A small sound classifier, trained from scratch.
Training: muon at rate 0.0029, batches of 256, held-out accuracy 98%.
Data: trained on single notes of 20 synthesised instruments, 78125 training examples, 81.3 epochs.
Rows from block 3, named by matrix and row number. Rows with one number belong to one neuron. Each number is 500 + 25 x the weight over its row's rms, rounded and kept within 0 to 999. All counts start at 0. Numbers have three digits each.
# fc1: MLP up (model.blocks.3.mlp.fc1.weight, 640x160), inputs 0-79
# fc2: MLP down (model.blocks.3.mlp.fc2.weight, 160x640, transposed), outputs 0-79
fc1.490:476451538494516517461487527528474527492500501515475436519507460518516501516477487485520503500520517489465499519468476463490501485513503489507460491546502514516468489531567546506539519526505527505484513470491496511491515485556499505509491552
fc1.492:539523486475529475520474480472515488512485542493515511488518531447532518522504501519505495507488477534512511510512503531481506518510557487492479512515515509477501490477524492511469515496560498488503527451514523514549486474513487436525496525
fc1.493:498487494519536506497498532514519482492509397514505485506484504515489466469544457519505514524510516495500477508508508495472472554490431482498470481499469497454516502506499453523510510518560504508468496485487541464514556532528472522501546463
fc1.494:476462545508487481440495527448526466547499494522483509514449514475485493476518557498492493474501492518527484522560467468506514500491476527476519492492499489518515470488485493488500519468483519501486480451529455482481490479516452505501507517
fc1.495:514493472512482496525493523527453522494490506492508468511470511517509534461479485521502484481539516521443475551459469484492535492547485464499522503519518507487472521518496480544467530501524542470541497506481486528499516524533507501540481491
fc1.496:496472501515502499483528503474493521476502501516516514536506489524488488512506507470495468485494490540493485505481481520452501493474506499539494519515485484496466501511453520500514453516481502571530494482527512549455530508504477458521503445
fc1.497:490530480490489497559512493570489493514487496507507525486564518489497478530533498496483497542550437513451510473448513510506478493534479522493509506502514480430507508518522524469519495528487478474477474530507472532527520491456568496484500488
fc1.498:504536511523507470505522462525515496512542467537545431478547489486516518495500524489467534476491494530519511494531471494521470515527524456522514496526489488509515532492494483459516508486486461514499527522534420512469503518487538493496516487
fc1.499:467479526463507512494494530529463519493509445502516512475480507508512509499487521500482538495506540510466498523467495482496496567528486503511487441503509492514460497484480459481512490533508513542512534542459527519506526550504505535470525458
fc1.500:507523502546527500507497474510445494511537518518479537512490510505498507488544528519524476430447523511481470452521505474485485537495509497529481479519491455493542483525483529465481453500482493505509509467500492473525533489499497495507476515
fc1.501:533452466506504439512530506486501502535519517504548511543507465478516468519509490483542526503499452491513488469487497547501510508463489510475472500495515513503555509512527542504459507471503526509516506557497506537486484519502495508545487534
fc1.502:552511507482520496496504499539502499492489497507482532529483508497513524501510469493498508489518490514453518514477492508545450474513497484492472501480498514474498473494497497481460497486500508535532497618513523506494507499524498515447504469
fc1.503:505501540504493503495472459516483463483507462495517493498470489496474521473493520517511485507424514466523522534498476502456555510461529506507519539499503475533483489523501489529545462509491513469519494521461498485489498489518492506516506507
fc1.504:522489474464538523517522496507486494501528520556521460519521470484526513530506556535511515528489552517518484535508523502530527502481457476480489440482484491529499481517499518516520501530499515509511505510513513515466473424497518506477527531
fc1.506:510442513489503452483528494555465498485454481495540503488517494532477502500484508518483479501510511551502501489535522480483490495530492517493477508459515496511488515507501514499475524542505511479508495471499499512519518505496512497497480471
fc1.507:513511518512519510496462451494508482480470500451526524509520451480517513518460468470467497501493542487512523525471500411499479482489542533503467482513477529495492489527496527470504512515499447491485512523511452530470496515510494473538499469
fc1.508:515541494478523480481511514517480456556458489504504525517492522533524506482498491477513483518512504538519540508503534477499505501496542504531517506490504492502488533502504490465514512521499516505476467461483484506477496438484522484531533469
fc1.509:475493496501540473528441517472487498462526503511492469512502482559495493497495548506511487510491538527556504508475472533503488477508496547519520487525510507474562506480485555490491465505483547468480527500488485433503539512497419484458477501
fc1.510:498495498508486498487465482536504540497495496508503498489482483439508464518500466519467466500485472468499494491480476492483500545498481504479503503499461483479548485510492470477489463497460490506498468449512470411506463459523530481538503519
fc1.511:528526545487490496451465556501483533518512496491503505558523483518512524490491490481527500515498483507460483473489465516507486504492500493432488463493481469536527457502511469494494502526514501473518486490516495508482504473536473465524483523
fc1.512:497540472446494497557485506507500514501544487507495515456520539499492514547487469531513486507506558444526507519484507462470474486468513476478482467499482497518492475499510487512494543505478495482544479506536479510496546497466503499534481504
fc1.513:488545496488484501511482526549528498504497504501482476525526505535517478487452507507492483428481493509501489536499474493507491470550508486499522503551499483523498463498502529518549527487502440454500510517482484490508484507521499469497497442
fc1.514:434483497492497489498478464529491489480512504501487527484524510529482509523498468486503475511468550502502516480487554500506502476509509509495612486536481504470508459505504475466515506515517497517470490446474516506525481503512532474492478523
fc1.515:582487492490532491535457522468475512474499509459499542500521517480492530547544461452535502535482475510479484495502513509471509509487473518521510492516512514500498536515474494482516505488534501510462474542509466544508511536548479483477502511
fc1.516:485514497489492491489471482508503490497462479532500477499486503477487488499533513537514463487480505502446520495532481481535541479467519488522523503463516518540479535500491485523516571475503511462469553535511507467501506475502506507465487511
fc1.517:511462503504484491503484512471579506536496494481537548478517504523478459516497452475469521534516521492477474490489501543509515477499500512463512442499473508487510498470496515484509479547494473450517518474488484457481504511483450464564514488
fc1.518:522496524504513430523536499506530469545533498490489511501454487466490488525532494493537492533539489494464503499511497511546511450493500499499457509543492497486516484472508516518510521503482493523516477502524519488502493567543544507558497479
fc1.520:480485481481527503514488477501522542500490489512550543492531527481505478503480497524518517496538534510547531506470507499504453465488484503493470524503473510506475464544486502528558531514526477475480519503477538510508542477494505452435511505
fc1.521:495479517506493494468551515480500499530513521517532500499515512477507478578502501514509500512510505514505468474528496500488482487516512508533478520481490479503465535506493496500511510514504520479467527480510465516472512498523506477483479519
fc1.522:509487510473531479515560453506506502470474521522494517466517474505501520519487494482482483494527530488485474493472502457492545479512510506515477464492489515514522510531541523508448479555490468505533460504484484486530514538534468512541492503
fc1.523:487513503506469537466488496486475460511487523506480484484475523564504549510512471476496501509491520495523488468493501447503474504512496516526514502496501501481471498445490478492520522523466496468593496519465496490494492465520452512512519472
fc1.525:479514502513509490469477481522507507505507478518472517501514504453496522477527520463499499502459514509470451517472500518497481494497557476494510474527536503518495499501497559514457487517482494499490558535476506531565458483464506476482484505
fc1.526:455485517547502471514485504491470512499529479485497479480514506518505538505506503504529516488483523486478512502518526503528552487525496522469494493494525527455508497531488500488501481505500498514484473490507517484484522502460514533507493482
fc1.527:472514458462526496493457499479481502532463480492502505494489502511506516508464506554504536482504542498535491502470509558580518475497452469506496471534527500485496504456530496502454500493485532543522492475506498512483526535542479478494454493
fc1.529:473530508473478485490499524537485510523503498501521498478490504466486483501475498482450485506460536550511513483543453519497495484531487495569493482430508506486523462482493518492523480495508505492491512555487485508476509488480518563500512505
fc1.531:498536506490525480450481489531502519507490489451509501508495490552492497502524557516460508527496491495491505493503486567495465512513516479485514482480552487481535502482488578466515485495461512480524525529455530517532499458540514521478461506
fc1.533:525475488481488478486496481500517552539493509481503471490472493503465515519462449503542585536528478515508510527466485510483532505498533538491468486495497506488494566498527469479442480460452444515465504493465527471503517489502523470481502482
fc1.534:500501547493515503521484510465574452460488495477449500509514496469519494444485519519507518539495536491469513517495520498461481491526487502549489508528506497461537555500483488482479474486469527504476519461503527483463478473503517507489508531
fc2.490:503513495518488524516509524500513486485469514510455492530474513510503462529493474483532535489551442508545531537469467532493501469518492519500516451453502538520531540489481476483493519491500504476485512492509513485480555533550499514507533478
fc2.492:518534485475491507488502459544548482502533482493479510503523467424479500496456479489501473499501523476511520519461553484526493504475519485431502514460509487504501492474507514479485478492522519489530524530506522514499497480499505510468509455
fc2.493:509504492514490534462496511524525487503530549524499469440479507503514497479472471504455520470512519497555510527475491488483504489470506533463463519526470514505556506506516507483493522522462501482482507493500514582551503510524535485512507546
fc2.494:562507504504463500526497510532481500564510503452456496483475498503500487500565502517496513520501491529500523452547518493471479489484508499496511462457517494478505486527504497461473492517499494492517436538513446490483516515510457483539533451
fc2.495:484483475495514481483505507478560485504506485473502496503519542486474513502483554471456453533489471496459493451478529490492488474465515471479530529503500445479511515499506454480472525539532497480476492509493506486537491475484499513486521530
fc2.496:484500493492478508501511498533511480491476483510559474443511515464503523439492504527489470452477512503511505502492557498456510475490539485512517493483474495498521498536513501490487453511514487459483502501534549493513531466508502502466487530
fc2.497:524489513479473518497473510491473513547476462471471500466512507536500485536536479491504492506479538533449512523492460489525507475454506471487483477489506489443500509548495499485451486495513494519509489439531467519475494505534547487545489490
fc2.498:468467508486509484479474475511481488520457490558525478504505439497542520504521538505504525494461516514487489509493512524490462474478510476485515474540476500506482513508539488543541518494493535471476457470504466551534518482531488511503440489
fc2.499:520507488523486495469483485509519488513511523494467431498525440470488503475467520471465545420468501476476508463483471492523526519501502517486467467494464513518520461471499511492462484504483494499495540468493469523478534482478528494511480543
fc2.500:469529494520551513497535511506521489503478515474521510490488499518487491505517479468554472454525496507519514496508524526500488495495498528493546472498480502502522495531498522465506479540490527490483495510527493439491518531509526508469417480
fc2.501:482492476469519503478490513494521491493499490524555503463528505529526472494468524499526541498512549491502520478468481500520505479533518528505524536498505471484496510518518537521516550513464516489502505493547499517493492530446529531522493540
fc2.502:472533533483492485477457526483509489550525465482518497434521503516475495496505486477489448505525509488515470504503510488513478519509566496491475480455508505472504487554499502472545495492471536489518466485524442494442532536517508450525506481
fc2.503:512529485512526515468483485473531488521534518510501520478495494520482521525496509526523432482525556517502507515472476533496498470509469500463486497488495442536485469552530511485494471508516484469507529437507481518464473536471501483492465462
fc2.504:476535513479512521509510486504506510506497479462496504477462536515525470499546472480515499503514466468542514504530492476517503474503520489444503508514468490498475487483485522508557515500551472543476558493518509506507508532503525483523502455
fc2.506:539490510483516517471458489526499472507518499486525513516524496531503444517516483548477455511453545489510483496499472485495496475446561512488492479510504465492488533551518548449469512533531498491554465505522469507513504462528568512503526490
fc2.507:478522513537467468506500470474452486512530531499471502504483537522502510509505457531496516515557501487503493485479496494521473484524489520550519507500474544503501511504488531515484504510508478503514524468464467553489508483515490540471517549
fc2.508:476544424495528529523516527478462551482550525497502470520480492495491502520528497505503480518475502512487524488470502514472496537531494511471479503486494509519516503459472459492518506547504534534476493510489526505504507508492518480491487482
fc2.509:539504512529534504436555506543504483504489527508508509478505541530505493520487538498498491511544499504552497518490525490502499515496499531504503481484512498490425488518475502506509535502483481517505528495495454440469508540458441490551510526
fc2.510:524541513487470485483497510490487466480485476533483443537520477486478492484519503488480512536486552481500550529515545509493467481503515531497527498508534503498496489495497503486441526504477494493502487538489472448481466512491480504456488457
fc2.511:442470528503538527462480505519464508520512522508549539533481499488544499507482522512517522514529499512522507525510485544500476527505494484471490467501501505522499537486516525508482527506508475522481503478523488457513516475509566535480502486
fc2.512:471522510556476496487505491525489491515498501548503524516539524512526519541510467489489529541505455486543494538460506514492452465504452448497508466500492488493529485501500462501474488508465498492499492511533498544487499512464519519482535511
fc2.513:477517456485488507563516492494523489471554480517494505494519515556467469505463485498509475508547504480520539522522495502513499510470529495484485476457491507501512465468474465455532497524544456543514537447503515496524465510518500496535494543
fc2.514:529523562479489480483473537496511527516494533503469518441511477520447500509501496507478479492514468486511522552528479474478513490506496485516465500480467507479506475534532546507534471515481489502533482527499461530459510539496478503511515468
fc2.515:447523492545502503478522485537526513511528504454475506504520487503498498495511441540498469490501537510476505492450505505495488485538503543484471496488479511534532523527486525507453475531514493438513456469491457503501519492505455508499500483
fc2.516:497510550493509531483505497476510466480545470503507463470498489480489511499521495528521429475470479462503487504456517533494500505488514493500525521523529538509503506530533519495496495484468509508531536460526528518496507559508522484493526540
fc2.517:517490489495509517525494510519533519473506525502543468526477543467509497542497499501499546483470490527516500520505504511541463531483450519482530457513488527522479508522549518511507503501474472452500496489513513490521523523505486512434489496
fc2.518:536519500512507512488514501410503501485475491464481498492520512552527520503520490486518532513464501498463487481487488513503521512479499480502556489484502457503473522514468484517473542468494471535496512478519506500497483509505511524494463514
fc2.520:512457526433543513516480508493442500499498516481550516444483521481531526509536507475468507509466488503539472505494483503521539519522490559484491520486479474481503529496521479514474502476504503505509520518522513480534477517531464507550467464
fc2.521:529527510490505524478467512467500484530510467489477506477522471523512512512521494530502465483461493471467521506481458464505501492479445481471513492496471495488502529551514497522497511528530485485542495485536445504464477507476503483516496525
fc2.522:497555512506490509491491481541492463523493495493503478490490501504501506550516478458527513479568462474479505515481471521526510471560498520480493515462522522567462499501465497477534516521506414504486508474502541500485527545489513455521522490
fc2.523:465525519507497514499511471493528547487486501513521492480523468552523529494465514534514467492476496484517474515518488524506532517491532501473527494513478521533553474469490548487516526540520497479540549445490514489463478474492476468469518525
fc2.525:522479514496516492513505485514488516489457472488470480525536489488501487425484462494508492481547453530476492493462509478499475491461480510520512486506511509537518515476544493463460515473486546514490561525471465444447472495513482502478451495
fc2.526:518506458447518526505516532510517510484459528488529487517502513480496548541481526500535496458482481510490469494476540503491485506436495467483508510538526512498553473508541475500490500509486540485568522504541515491509500471466524467497489474
fc2.527:504501491525466517505481486528527507512497500507503452508529522441547511446487438494459508562465449475477491524508500516490523487499513487519460474488494479479485508514503493485484478516501507486535470517485527489485485440565488480467549499
fc2.529:463538476501539538478511512537473499501509496529520504492468498509486518511528476485513505506508489534529545530500505487479461452500461492503499433472502518485535546529515487500519530520486503451497498527550510449515480491490536555528502498
fc2.531:533497535482540504513480489460522489501511503527496523489535516537491454433485493499483498474464482519491485505508521467498534494478468477554524520488525468512529510493504475469513512473475520534477499495516520428476466503519510515472440473
fc2.533:510445492556454533454507518506533479522481504491511456485460448488528487482517510515485528521487491511482504504500480547464487507541473471545472481537487508466512483480519447500532491481475487515481491489507536512498543495514506512520469510
fc2.534:496508532548470498528485516510466551453510503485474454478530492487499473451577445475506500454487512515469533489523456523517524526480505517520473508493512497484528501466508437535502538471495469520505510480518487497515488491501495500476456497